config = dict(
    image_size=24,
    num_classes=12,
    norm_position='pre',
    mlp_ratio=4,
    drop_path=0.05,
    moe_every=2,
    expert_mlp_ratio=0.25,
    experts_per_token=1,
    patch_size=[2, 2],
    layers=8,
    loss='binary_cross_entropy',
    residual_init='zero_last',
    muon_scale='original',
    ema_decay=0.995,
    lr_schedule='linear',
)
Rows from block 3 of a small image classifier, named by matrix and row number. Rows with one number within an expert belong to one neuron, the router's apart. Each number is 128 + 24 x the weight over its row's rms, rounded and kept within 0 to 255. All counts start at 0. After the name is the row's rms in percent of the matrix's.
After each expert's rows are labels from the 100 images, of 14976, where the router gives the expert most weight on average: "strongest on" is what is common among them. Only what is clearly more common there than usual is listed. The data: renderings of 100 made-up gadgets, each built of a few solids, in any pose.
# router: router (model.blocks.3.mlp.router.weight, 64x128, trained with AdamW), inputs 86-127
# up: expert up (model.blocks.3.mlp.up, 64x32x128), inputs 86-127
# down: expert down (model.blocks.3.mlp.down, 64x128x32, transposed), outputs 86-127

# expert 58
router.58 112 [101  93 110 181 111 132 142 138 120 102 103 104 119 134 133 130 156 103  97 123 161 144 141 116 121 110 145 127 115 132 104 111 153 101  67  99 119 118 107 112 111 144]
up.0 096 [ 87 129 143 105 103 104 123 145 175  82 122 145 134 147  96 154 135 110 115 176 112 107 111 141 112 109 137 115 122 112 185 170 108 122 150 122  97  97 107 192 160 139]
down.0 098 [112 163  95 137  87  96 139 126 155 129 113 117 121 152 112 129 130  75 124 162 163 102 130 167 121 123  95 117 130 172  98 115 104 152  93  93 136 130 136 119 164 142]
up.1 081 [ 88 138 105 131 163  88 106 123 110 105 134 159 127 164 163 144 181 130 177 133  96 108 142 177 123 142 132 142 106 152 117 180 111 129 128 132 102 138 148  93  94 129]
down.1 085 [151 109 147 165 124 157  93 114 135 129 163 123 166  83 167 127  99 174 140  64 139 134 137 116 134 141 125  77 113 163 165 129 142 161 159 117  97 143 118 112 150 138]
up.2 083 [145 116  91 131 130 144  93 136 134  96 145 132 158 136 168 144 115 138 143 107 111 135 138 158 129 185  92 150  81 157 143 119 126 115 136 138 113 120 135 146  69 139]
down.2 087 [142 134 155 144 118 130  73 105 110 155 128  95 149 121 128 129 154 141 111 140 145  75 124 129 123 121 128 144 160  85 170 134 146 150  87 125 141 164 108 138 155 115]
up.3 102 [116 150 129 123 125 101 118 143 153 184 133 140 136 116 111 177 157 125 133 144 123 190 125 136 138  96 122  99 126 142 121 151 118 132 127 103 153 151 122 117 107 148]
down.3 095 [157 129 112 178 136 140 127 115 125 117 106 128 110 109 124 135  83 138 110 112 136  91 117 130 112 105 129 119  96 112 162 136 124 180 120 100 159 149 111 121 136 105]
up.4 099 [104 159 153 142 150 128 143 139 130 139 120 150  74 138 121 122  99 119 114 163  98 123  98 151 130 127 146 131 147 124 135 113 109 130 121 127 170 125 116 100  63 169]
down.4 108 [177 113 117 130 108 123 139 150 134 120 147 126 100 156 142 127 151 114 104  97 128 156 134 133 131 128 161  97 139 137 147 159  82 149 135 114 159 101  95  87 133 136]
up.5 102 [159 161 122 104 135 114 141 131 119 166  74 106 159 104 164  92 123 114  87 142 146 137 158 132 147 149 169 169 105 115  92  83 133 143 124 112 119 170 157 171 122 108]
down.5 092 [119 112 104 171 145 164 106 122 129  69 128 131 176 147 172 136 100 123 135 172 139 126 118 142 118 163 113 148 108 141  92 137 161  99  76 113 145 129 119  78 127 110]
up.6 079 [139 131 135 104 124  89 158 140 146 142 137 116 108 139 127 129 121 130 130 165 124 138 126 185 127 131 107 161 100 153 143 136 156  95 123 133 147 101  87 153 133  84]
down.6 089 [150 127 125 133 126 151 120 138 125 123  84 113 183 108 104 116 165 100 131 109 118  92 100  72 169 137  97 132 107 124 133 146 138 152 132 120 155 168 120 147 105 146]
up.7 099 [124 172 153 113 103 131 114 166 135  91  75 133 119 108 113 115 125 164 130 121 119 123 127 144 127 130 173 137 120 129 104 176 134 103 146 145 157 122 119 145 169 110]
down.7 099 [133 131 124 168 112 128  75 140 159 160 151 138 140 115 135 130 132 138 126 117 119 150 134 134 112 110 131 114 157 119 113  98 159 133 109 107  78 103  76 130 123 116]
strongest on: red

# expert 37
router.37 103 [149 128 123 186 129 152  98 105 142 111 134 146 134 138 131 130 139  99 131 148 154  94 191 151 128 156 140 139 105 162 110 146 147 143  78  82 119 110 129 168 176 140]
up.0 086 [144 152 129 107 146 103 152 151 166 105 177 119 175 132 110 144 150 146 156 109 155 160 110 136 113 131 122 159  78 168 136 154 112 128 108 115 137 154 130 122  88 104]
down.0 077 [133 103 143  90 150 146 146 124 135  80 118 131 104  85 121 164 121 166  92 148 146 154 123 125 137 134 114 116 101  96 141 100 142  99 135 101 101 163 103 133 145 117]
up.1 085 [ 64 121 128 164 126 114 132 131 116  87 141 104 121 162 133 117 149 148 147  96 144 100 139 140 106 165 112 138  78 116 136 128 175 127  79 131 132 142 146 129 162 151]
down.1 088 [111 185 100 111 149  93 112 117 143  95 172 137 137 137 160  94 104 139  95 172 116 157 115 118 159 112 124 117 128 105 145 136 113  99 126 177 140 172 127 127  91 129]
up.2 103 [ 94 139 105 144  94 100 169 123 120 145 143 137 131 104 114 161 104 123 151 105 119 159 108 115 125 149 124 142 125 117 187 111  99 132  95 121 121 158  92  79 124 134]
down.2 105 [150 153 109 110 115 137  83 127 147 149 108 107 106 119 141 122 132 129 128 122 140 120 130 146 146 115 142 138 205 125 144 114  99 125 150 130 118 111  91 160 189 117]
up.3 097 [103 151 151 122 139 159  95 143 152 109 142 145 108 162 124 133 127 145 134 105 129  98  94 128 122 109 137 132 151 119 129 149  68 115 173 170 189 113 101 129 123 130]
down.3 091 [134 110 111 171 112  99  94 140 154 105 136 135  70 110 125 110  98  96 109 142 121 195 141 184 114 136 112 123 116 141 181 103 113 167 134  73 103 144 120 134 170 102]
up.4 111 [129 133 107 138 155 125 125 105 132 101 149 131 158  95 158 103 108  81 154 195 130 121 126 144 164  76 130 104 139 142  99  79 162 115 102 107 144  99 136 134 158 142]
down.4 107 [124 121 129 116 114 123 137 154 120 173 152 104 158 160 102 132 163 112 110 166 157 139 103 143 113 137 126 128  94 150  99  93 105 133 131  98 104 140 159 152 122 159]
up.5 108 [112 148 121 137 116 137 126 160 181  62 100 131 119 151 151  91 127 108 147 139 145 124 143 147  98 117 128 150  98 155 188 142 156 133 145 118 108 100 121 131  94 151]
down.5 099 [106 184  96 165  97  95 153 129 107 143 138 144 122 146 143 139 127 109 121 154 147  99 132 196  77  87 116 112 112 156 132 140 146 130 111 108 159 162 135 118  94 123]
up.6 098 [130 119 134 117 132 121 134  89 117 131  89 134 140 133 143 147 124 123 109 219 118 169 152 149 108 161 101 133 125 124 132 131 145 108 106 130 142 108 149 132 115 145]
down.6 098 [118 178 123 109 145 101 161 116 141 141 145 139 109 115 102 110 129 138 131 141 139 174 131 153  89 152 122 115 117 144 158 104  91 128 151 118  99 121 133 101  95 144]
up.7 101 [123 143 132 145 107  97 161 145 171 126 151 138 115 133 103 150 168 108 136 146 166  82 134 140 131 131 153 129 106 162 132 127 145 119  92 129 135 113 149 140 127 156]
down.7 093 [110 159  94 161 112 149 161 133 144 100 153 120 129 134  90 157 113 127 125 111 143 132 144  96 103 148 101 130 113 140 145 144 132 128 114  97 183 123  63  98 134  85]
strongest on: red

# expert 27
router.27 099 [124 151 107  91 130 126 114 107 154 130 163 110 170 146 139  90 141 167 159 151  98 155 136 128 127 146 117  99 137 162 147 155 139 112 131 117  94 140 132 106 176 109]
up.0 090 [129 117 117 137 143  95 116 170 140 115 129 120 111 165 134 131 130  89 107 115 144 112 111  85 123 117 121 112  92 120 134 147 130 155  88 142 156 176 102 136 164 129]
down.0 081 [143 120 171  90 119  96 129 112  90 150 105 113 127  88  97 156 122 137 150 194 119 128 110 140 103 151 105 161 157 140  74  90 162 146 157 143 104 109 104 140 161 129]
up.1 123 [100 122 142 119 134 111 116 154 148 129 126 122 150 100 114 109 105 157 183  94  96 115 152 105 120 169 130 143 127 132 162 193 121 152 127 145 160 156  94 128 120 121]
down.1 108 [152 146 132 138 126 149  89 143 131 124 155 110 145 126 142 124 109 128 166 137  93 138 113  85 133 148 112 130 174 118 137 129 129 126 137 105 130 133 107 129 140 123]
up.2 102 [121 138 134 152 128 116 125 132 133 137 101 142 143 115 135 143 121 121 130 211 103 158 113 133 107 176  97 147 134 133 126 121 188 160 139 113 147 143 144 121 107 112]
down.2 096 [ 99 128 102 141 165  99 136 122 136 125 127 137 117 150  99 158 135 138 141 132 122 159 120 165 110 146 113 141  81 144 203 132  95  95 121 120  96 103 124 125 107 155]
up.3 097 [156 119  98 111 168 136 129 115  81 106 126 137 144 160 127 101 156 133 108 118 149 121 111 122 129 185 145 121 143 129  71 181 120 139  96 125 108 102 106 139 148 136]
down.3 100 [ 99 111 169 121  89 133 186 121 131 117 142 123 122 145 114 136 137 165  95 128 141 143 146  95 128 135 149 140  87 151 103 101 134  90 117 135 102 140 119 127 126 125]
up.4 092 [ 93 110 137 136 116 132 106 177 180 107 133 124  93 121 137 180 137 105 161 169  92 152 140 113 104 192 100 146 146 149 127 142 125 157  79 123 164 121 125 127  83 147]
down.4 099 [121 154 143  49 124 126 122  87 169 135 113 138 172  93 112 115 180 134 104  94 135 212 133 152 112 121 109 102 113 133 114 155  94 140 124 131 111 143 136  78 117 143]
up.5 109 [102 135 107 158 121 112  97 160  96 120 185 111 111 136 149  97 145 123 175 135 134 165 135 178 109 129  93 144  86 152 121 113 145 125 117  84  87 117 127 146 162 161]
down.5 097 [158 117 128  88 140 122 166 162 103 166 130 103 157  88 163 116 132  85 110 132 113 106 112 117 133  83 103 126 137 127 106 100 138 125 146  96  97 173 146 174 114 155]
up.6 100 [139 108 134 130 119 141 156 118  89 164  91 137  94  91 139 154  97 124 171 132  95  95 133 150 117 112 139 128 141 114 148 145 141 114 134 127  96  79 135 108 117 107]
down.6 092 [115 164 138 147 127 115 152 128 110 124 110 128 143 140 151  92 102 131 154  84 124 141 121 122 109 159 150 138 155  91 155 174 164 147 126 117 159 162  93  98 160 105]
up.7 106 [134 119 142 100 137 111 165 149 123  87 174 136 157 109 132 121 138 134 179 108 172 117 112 132 126  93 143 147 130 119  84 100 131 159 122 114 119 146 147 118 143 106]
down.7 110 [143 157 125 170 125 106  37 145 143 141 151 147 125 130 145 148  94 116  93 164 136  71 132 132 145 133 119 121 125  92 181 173  84 136 142 132 139 128 119 152 128 117]
strongest on: orange

# expert 59
router.59 094 [148  75 138 118 156 147 135 134 107 154  89 153 128 109 130 136  91 106 115 104  89 138  94 115 126 159 136 116 144 116 157 133 141 161  94 157  98  59  73  98 146 110]
up.0 104 [ 99 126 106 116 181 137 152 135 163 107 129 140 105 138 104 132 148 151 119 155 142 134 122 113  92 107  95 112  95 144 153  81 108 110 122 114  61 109 129 151 168 142]
down.0 100 [ 93 111 171  95 110 125 106 125  98 136 171 132 141 137 120 142 157 120 138 117 138 137 137 187 110 122 147 145 136 126 159 173 139 149 129 131 154 183 123 125 120 121]
up.1 107 [163 126 115 149 112 135 125 130 135 100 110 149 165 134 158 110 149  72 122 168 124 129 129 133 123 105  54 134 147 177 199 151 129 145 169 119 121 133  97 108 120 128]
down.1 108 [114 151 100 144 119 128 181 152 137 102 130 100 129 123 127 135 104 127 154  94 145 101 127 153 124 144 105 153  61 150 118 122 134 109  93 122 105 102 110 110 161 137]
up.2 095 [128 133 134 140 189 140 146 132 128 150 115 122 111 120  97 205  89 152 150  97 100  94  92 173 121 174 105 128 137 155 121  98 139  99 101 145 178 102 143 115 146 149]
down.2 110 [134 143 142 117 119 147 172 142 126 127 113 130 124 139 131 118  92 114 148 135 110 128 105  92 122 117 137 132 155  86  96 133 106 101 101 127 141  54 103 132 117 104]
up.3 088 [ 89 124 155 114 181 117 136 153  99 123 112 121 141 126 122 141 124 134 106  95 121  93 114 127 134  75 152 138  92 143 124 128 120 110  69 143 108 107 136 119 118  90]
down.3 089 [120  84 140  82 148  95 149 110 113 158 108 147 122  94 174 130 116 144 129 128 151 112 149 136 128 127 153 138  67 143 126  84 158 146 164 136  79 161 145 162 150 102]
up.4 103 [132 105 114 133 107 103 104 140 147 140 168 118 128 164 131 139 107 130  64 137 142 113 141 123 109 148 119 142 166 121 143  72  94 132 120  90 117 156 129  83 114 119]
down.4 105 [139 123 106 125 122 119 116 141 112 160  80 142 141 124 167  83 147 169 109  85 131 161 126 124 130 125 105 112 122 117 104 139 120 124 124 130 133 159 150 120  86 169]
up.5 107 [ 90 134 136 117 140 126 129 105  96 169 147 118 133 121 114 125 126 142 124 101 137 141 105 114 159 147 168 130  87 113 178 169 113 128 121 111  96 137 101 139 122 123]
down.5 099 [124 177 146 143 107 111 140 113 135 128 156 103 105 129 128 146 125  61 126 127 123 107 127 116 142 110 118 162 136 150 122 164  98 110 117 157 100 162  99 108 149 100]
up.6 094 [ 60 124 123 141 117 117 113 121 137 137 121 112 135 177 123  95 143 126 123 111 112 120 138 114 121 125  95 129 105 122 114 159 135 115  95 108 143  70 133 156 120 157]
down.6 093 [146 132 140 152 144 156  81 153 149 148 169 122 125 110 138  87  84 119 134 121 121 124 124 137 124  93 144 130 149  93 207 155 148 126 128 134 152 178 132 126 147 121]
up.7 099 [ 87 102 148 135 136 138  95  63 134 128 120 145 132 171 141 132 156 156 151 141 105 117 155 143  95 120 123 133 152 112 123  96 141  96  94  91 110 123 180 124 131 118]
down.7 088 [173 116 139 133 130 157 135 144 127 106 141 140  98 100 135 142 121 111 143 133 116 118 125  83 121 160 157 122 103 112 200 138  82 141 132 152  96  87 122  97 116 123]
strongest on: orange

# expert 40
router.40 081 [ 52 172 147 176 113 110 155 141 129 154 116 105  76 146 128 166 144 132 123 102 124 139 117 137  91  77 109 160 101  88 136 118 133  95  66 140 115  84  96 150 101 111]
up.0 095 [153 134 119 135 114 129 100 157 164 160 123 141 134 139 160 125 132 125 122  89 125 127 137  97 114 115  82 163  96  78 169 159 145  94  89 133  92 123 130 178 134 133]
down.0 081 [120 106 123 128 118 153 128 169 170 125 134  93 155 135 155 137 145 121 131  91 116 110 157 173 118 145  97 121 116 156  99 100 134 121 184 116  80 143 126 122 133 126]
up.1 089 [140 125 156 137 160 121 108 100 127 132 153 163 149 139  92 153 120 149 118 116  90 122 131  88  98 140 114 124 132 134  74  92 119 139 124  90 114 116 124 144 130 117]
down.1 081 [134 172 137  94 140 125 134 157 162 143 158 130 131 160 119  98 124 154 116  70 153 141 125 144 126 145 130 139 152 105 123 186  65 140 163 149 185 110 101 143 152 160]
up.2 106 [ 89 128 114 124 173 124 171 145 157 129 110 152 123 131 130 155 137 122 133  83 148 151 130 122 141 100 120 139 129 130  92 100  81 122 141 126 115 105  96 157 155 128]
down.2 100 [125 147 141 119 108 146 103 148 140 151 130 146 113 135 112 112 173 157 124 109 109 119 130 150 117 121 142 109 145 143 154 111 114 123 115 100  43 100 141 125  96 163]
up.3 113 [119 124 121 136 109  95 132  84 112 143 120 106 189 129 125 132 143 125 134 117 116 123 127 100 146 127 119 136  81 150 143 182 131 136 176 151  59 130  79 142 104  96]
down.3 119 [106 171  98 136 136 104 166 100 135  87 173 128  71 143 107 157 127 114 135 137 175 112 135 145 127  97 123 135  83 180 120 128  95 138 139 119 163 178 114 160 165 121]
up.4 111 [134 129 130 136 112 116 148  99 122 112 137 106 113 150 120  72 180  97 158 122 122 151 153  71 126 197 139 129 122 161 139 120  93 173 127 128 124 118 103 132 154 138]
down.4 109 [146 111 123 121 144 119 119 120  82 153 144 111 125 166 146  82 144 149  53  68 134 102 113 141 118 106 160 112 100 111 139 130  77 132 126 124 114 118 130 138 115 110]
up.5 094 [126 128 153 125 137 152 190 103 129  71 100 121 170 153 118 143 143 141  92 121 110 138 151  77 145 149 165 117 130 139  97 143 102 143 130 126 107  98 106 127 114 129]
down.5 098 [124 126  86 126  91 129 129 159 127 147 140 141  61 105 137 131 142 116 118 133 153  72 144 105 126 138 133 159 116 137  86  87  98  93 109 121  77  99 171 157 116 149]
up.6 101 [131 107 126 158 115 122 142 101 111 132 120 118 112 129 122 142 119 117  97 136 139 133 100  96 143  90 114 166  96 109  99 160 123 138 123  95 123 152 107 144 156 134]
down.6 112 [120  77 141 130 127 141  86 127 126 155 117 104 129 135 109 170 153 128 181 122 120 137 120 149 145 154 154 110  86 181 107  84 130 133 146 121  72  94 159 112 195 112]
up.7 080 [119 149 119 135 111  76 146 124 132 105 161 120  76 181 117 138  87 149 176 135 106 121 102 180 116 124  92 158 142 140 151 150 154 131 124 141 178 113 136  89 105  97]
down.7 090 [ 84 106 154 128  98 122 140 137 160 109 140  86 158 134 134 144 116 145 170 122 123  95 118 112 141 113 132 108 162 133 103 114 177 135 158 117 150 115  97 127 180 139]
strongest on: teal; red

# expert 6
router.6 087 [120 144  94 117 115 113 155  83 132 113 129 133 152 151 123 159 174 115 147 108 120 158 135 115 109 128 112 119 153  79 104 145 140 118 137 112  98 126 101 130 133 147]
up.0 081 [118  93 113 150  73 116 126 163 148 116 123 140 101 119 172 129 137  89 125 130 113 132 130 192 106 128 118 170 144 163 145  93 141 102 157 110 110 124 144 159  86 105]
down.0 082 [124 122 146 127 105 129 146 120 119 124 121 113 135 153  92 173 160  99  96 119 128 135 122 140 161 103 166 120 121 104  72 104 147 121 133  80 114 145 140 172 179 102]
up.1 098 [125 141 117 125 105 124 181 133 110 127 124 123 114 135 148 176 110 106 142 150 144 130 112  87 124 100 135 144 165 113 115  99 139 141 124 151 129 136  65 149  88  87]
down.1 105 [114 130 130 137 112 149 130 138 151 139 141 144 127 181 121 122 113 163  96 110 122  65 110 114  95 127 125 128 168 103 132 163 101 119 111 142 134 165 128 137 118 144]
up.2 112 [116 122 105 111 154 133 133 103 104 145 118 146 156 141 141 128 155 160 142 176 107  63 137  97 125 123 107 121 131 114 138 152 141 121 112 154  89  89 110 162  91 151]
down.2 106 [120 134 145 135 123  96 139  90 138 108 153 157 126 123  96 156 125 117 133 132 143  92 136  88 140 148 118 133 124  97  91 128 144 125 121 164 161 149 138 121 104 100]
up.3 097 [115 126 141 101 132 130 147 155 145 136  78 149 138 128 119 148 135 154 129 124 128  94 154 105 130 159  93 153  94 115  78 135 125 127  98 116 146  87 155 133  97 124]
down.3 098 [138 126  95 139 110 105  85 114 121 105 176 107 117 162 139 148 139  92 122 129 148 122 129 130 121  91 130 110 158 140 162 145 161 133 137 103 128 150 135 155 179 102]
up.4 090 [144 140 105  94 140  88 119 128 120 137 134 128 118 144 128 105 145 100 136 109 129 171 109 108 138 167 105 139 132 129 101  92 133 139 130 143 157 141 106 128 148 103]
down.4 093 [121 124 122 109 148 144 154 130  81  93 168 160 139 138 138 147 143 143  70 141 147 125  99 119 127 175 139 111  90 127  91 125 107  86 139 176 120  94 121 131 117 138]
up.5 090 [ 97 137 146 150 184 136 145  95 143 109  93 142  97 142 141 140 108 134 140 109 160 134 110 120 114 132 158 164  92 102 112 127 115 106 129  93 120  94 132 122 108 137]
down.5 086 [135 124 118 114  88 130  91 142 125  97 144 135 116  86 106 112 164 127 132 154 105 168 130 160 154 151 139  88 175 123 144 157 140 122 100 139 125 134  54 137 159 106]
up.6 093 [161 146 129 148 112 115 127 122 172 140 150 119 121 135 129 126 109 109 108  93 127 182 130 127 105 119 176 142 119 139 125 155  94 132 126 137 147 132 103 162 105  85]
down.6 092 [163 107 152 138 104 115 138 179 135 131 141  93 135 142 120 135 152 126 119  90 165 115 138 154 159 144 142 141 104 153  92 101  59 117 137 104 127 146 143 127 113  79]
up.7 084 [155  98 144  96 127 119 102 136 135 118 160 138 154 135 108 121 131 109 167 174  92 134 115 164 132 105 185 110  78 137 134  97 153 141 139  95 110 100 152 128 157  79]
down.7 092 [128 153 163 128 145 128 129 138 131 135 125 115 112 144 123  89 165 147 124 148 135 160 159 119 118 143 127 147 139 143 113  98  76 120 142 118  80  90 172 118  83 126]
strongest on: orange

# expert 21
router.21 105 [136 136 102 198 161 140 125  93 114 112 154 126 125 173 130 136 125 113 132 101 129 106 109 138 110 131 123 124 114 130 139 148 103 100 105 115 131 127 124 119 111 123]
up.0 099 [123 116 110 136 132 113 136  83  69 137 104 116 121 173 173  80 132 161 120  75 152 121 142 139 106 155 123 124 110 124 147  86 122 110 136 137 146 112 157 132 135 139]
down.0 110 [145 164 135 140 111 140  88 141 147 119 121 132 179 111  93  94 173 102 122 109 152 111 146 131 141  93 128 106 102 153 106 125 171 118 116 149 139 109 138 129 142 163]
up.1 107 [165 128 123 175 130 112 141  91 111 127 125 100 159 137 136 101 152  93 136 118 132  77 126 125 145 124  98 110  79 133 112 160  99 130 121 111 148 164 128 127 100 165]
down.1 102 [148 117 118 169 150 137  97  95 133 120 120 136 133 112 107 146 120 110  97  98 149  83 133 151 102 117 152 128 114 131 101  59 132 142 137 176 185 154 122  96 177 137]
up.2 109 [141 125 149 160 141 120 117 144 149 152 174 126  86 164 113 119 135 120 153 132 110 121 107 151 122 149 129 124 144 143  89 168 113 107 120 153 147 145 124 139 129 116]
down.2 103 [122 168 112 141 127 125 142 118 141 127 155 157 117 117 163 125 115 136  97 120 132  99 121 143 113 123 143 153 110 118 174 133  84 108 169 175 151 105 143 110 101 108]
up.3 115 [ 94 152 114 126  85 100 125 106 130 109 128 135 148 166 149 174 126  79 132 123 149  91 144 143 140 160 142 158  84 125 161 100 154 126 154 143 122 147 136 170 126 114]
down.3 111 [148  67 155  99 153 169 155 127 119 138 145 160 136 131 144 115  82 165 147 122 108  85 113 106 125 162 157 128 142  77 149 111 112 119 142 133  88 158 152 118 150 107]
up.4 105 [129 110 147 148 128 126  91 118  98 160 118 115 161 123 113 163 132 113 152  98  82  81 149 162 130 127 132 122 118 121 131 156 137  99  88 138 158 126 143 118  94 121]
down.4 113 [135 103 161 170 158 140 115 110 104 118 180 149  92  92 140  94 122 129 127 115 154 137 140 115 117  90 143 104 112 118 143 110 118 158 145 106 186 133 157 110 122 129]
up.5 089 [124 135 119 128 159 134 134 110 133 115  70 135  97 137 126 113 140 132 131 123 140 116  88 156 121  99 120 144 165 163 132 123  90 123 140 137  90 130 139 115  99 139]
down.5 090 [139 169 158 156 109 132 100 157 118 109 124 125 156 134 114 117  97 129  97 170 135 174 102 131 124 170 130 144 111 109 127 116  87 149  81 140 114 130 133 122 148 113]
up.6 088 [118 132 123 103 187 112 185 115 147 111 110 143  90 133 144 180 112 118  86 142 134 116 100 137 133  78 136 148 137 115 127 135 109 110 134 152 132 129  86  98 109 152]
down.6 101 [169  78 149 119  95 124  78 156 127 169 120  88 139 122 119 110 143 155 156 137 126  66 117 145 143 140 153 128 115 126 138 126 151 125 148 145 115 114  93 135 140 122]
up.7 095 [126 115 130 121 124 108 142 131  84 120 167 136 199 165 134 144 145 145 136 157 167  88 141 146 152 123 141 105 127  81  99 112 117  99 100 131 149 111 126 150 188 113]
down.7 093 [155 151 157 144 152 111  73 121 128 107  85 157 139 162 107 161 148 144  81 104 124 131 143 136 121 120 124 114  87 137 108 128 145 112  99 169 137 122 140 127 137 127]
strongest on: orange

# expert 19
router.19 095 [ 74 109 105 113 133 121 187 103 119 118 165 139 117 145 171 141 124 138 104 112 134 163 108 128 133 113 179 108 138 115 123  96 134 121 114  83 107 141  78 163 143 135]
up.0 109 [103 124 153 117  91 145 146 103 120  96 136 145 100 155 134 182 126 143 133  82 141 112 114 143 129 110 105 109 149 101 100 112  95 107 125 134 180 101 102 128 124  85]
down.0 116 [ 99 121 115 125 129 130 136 148 120 112 154 137 160 172 134 108  98 123  87  88 106 159 135 150 112 138 132 137 151 125 204 114 122 128 112 117 181 127 135 146 157 121]
up.1 110 [ 99 117 145 121 105 130 129 140 184 158 124 141 105 107  89  83 105 138 141 138 130 109 131 103 132 146 135 126 129 112 161  73 127 137 105  93 164 137 138 135 116 161]
down.1 106 [ 86 175 143 131 141 138  88 100 156 114 116 143 102 133 104 147 106 132 140 156 123 117 122 180 107 124 117 157 116 133 176  92 139 100 109 144 118 154 127 116 145  87]
up.2 093 [139 146 115 129 153 105 181 144  92  82 173 130 125 164 158 151 125 158  89 157 145  83 136 173 122 100 111 106 104 136 160 162 121 110 125  77 119 135 102 128 145 137]
down.2 093 [100 132 111 122 100 115 163 131 116 160 115 102 140  87 114 150 125 118 131  81 133  50 151 154 115 111 161 111 128 143 133 116 147 130  96 170 142 120 109 137  92 158]
up.3 104 [129 126 116  93 150 139 112 145 131 118 153 128 112 120 136 156 101 140 122 148  99 135 111 152 124 166 128 119 132 176 120 116 124 139 164 162 134 139 113 198 165 116]
down.3 108 [108 149 162 144 110 156 188 104 125 123 140 132 128 110 128 131  97 170 216 135 131 140 116 137 143 162 124 157 146 136 162 133 148 120 120 136  94 105 124 138 139 126]
up.4 091 [101 150 116  88 110 106 149 148 135 124  75 143 168 134 143 108 125 122 141  85 105 129 123 124 121 113 168 116 125 110 135 162 164 139 141 144 105  97  90 143  89 105]
down.4 087 [144 109 113  89 134 141 166 146 118 110 166 114 144 113 139 124  98 153 176 166 170 121 120 129 120 162  95 147 120 133 198 138 156  72 143 119  97 191 120 144 147 137]
up.5 106 [142 136  93 156 141 117 113 114 115 117 151 128  84 140 172 144  83 147 149 117  96 139 121 122 131 136 192 148 111  92 181 113  91 131 129 139 156 107 122 132 114 110]
down.5 114 [135 134 129 114  85  97 158 127 119 110 145 100 109 145 129 184 133 105 163 134 117 103 132 110 159  88 110 169 144 145 116 166 171 137 146 134 124 115 111 120 115  99]
up.6 095 [ 78 121  98 132 138 159 129 177 128 176 109 128 105 122 157 134 152 152 163 101 117 101 149 121 125 155 120 134 120 147 152 150 172 167 126 148  96 104 156 116 154 151]
down.6 097 [142 160 154 155 117 117 140 106 118 128 112 112 131 145 159  83  83 126 146 157  97 115 148 109 136 105 107 115 124 131  77 164 122 154 144 162 157 183 139  99 159 128]
up.7 088 [126 118 148 128 134 117 122  98 159 125 150 117 126 151 119 140 144 111 149 142 115 119 138 142 104 102 136 121 149 135 114  93 196 133 136 135 109  98 140 118  86 136]
down.7 084 [ 98 127 104 135 129 145 144 149 149 103 119 143  80 138 165 125 110 131 129 127 126 154 124 125 131 118 129 125 114 159 175 177 120  96 148 172  99 103 115 131 130 132]
strongest on: red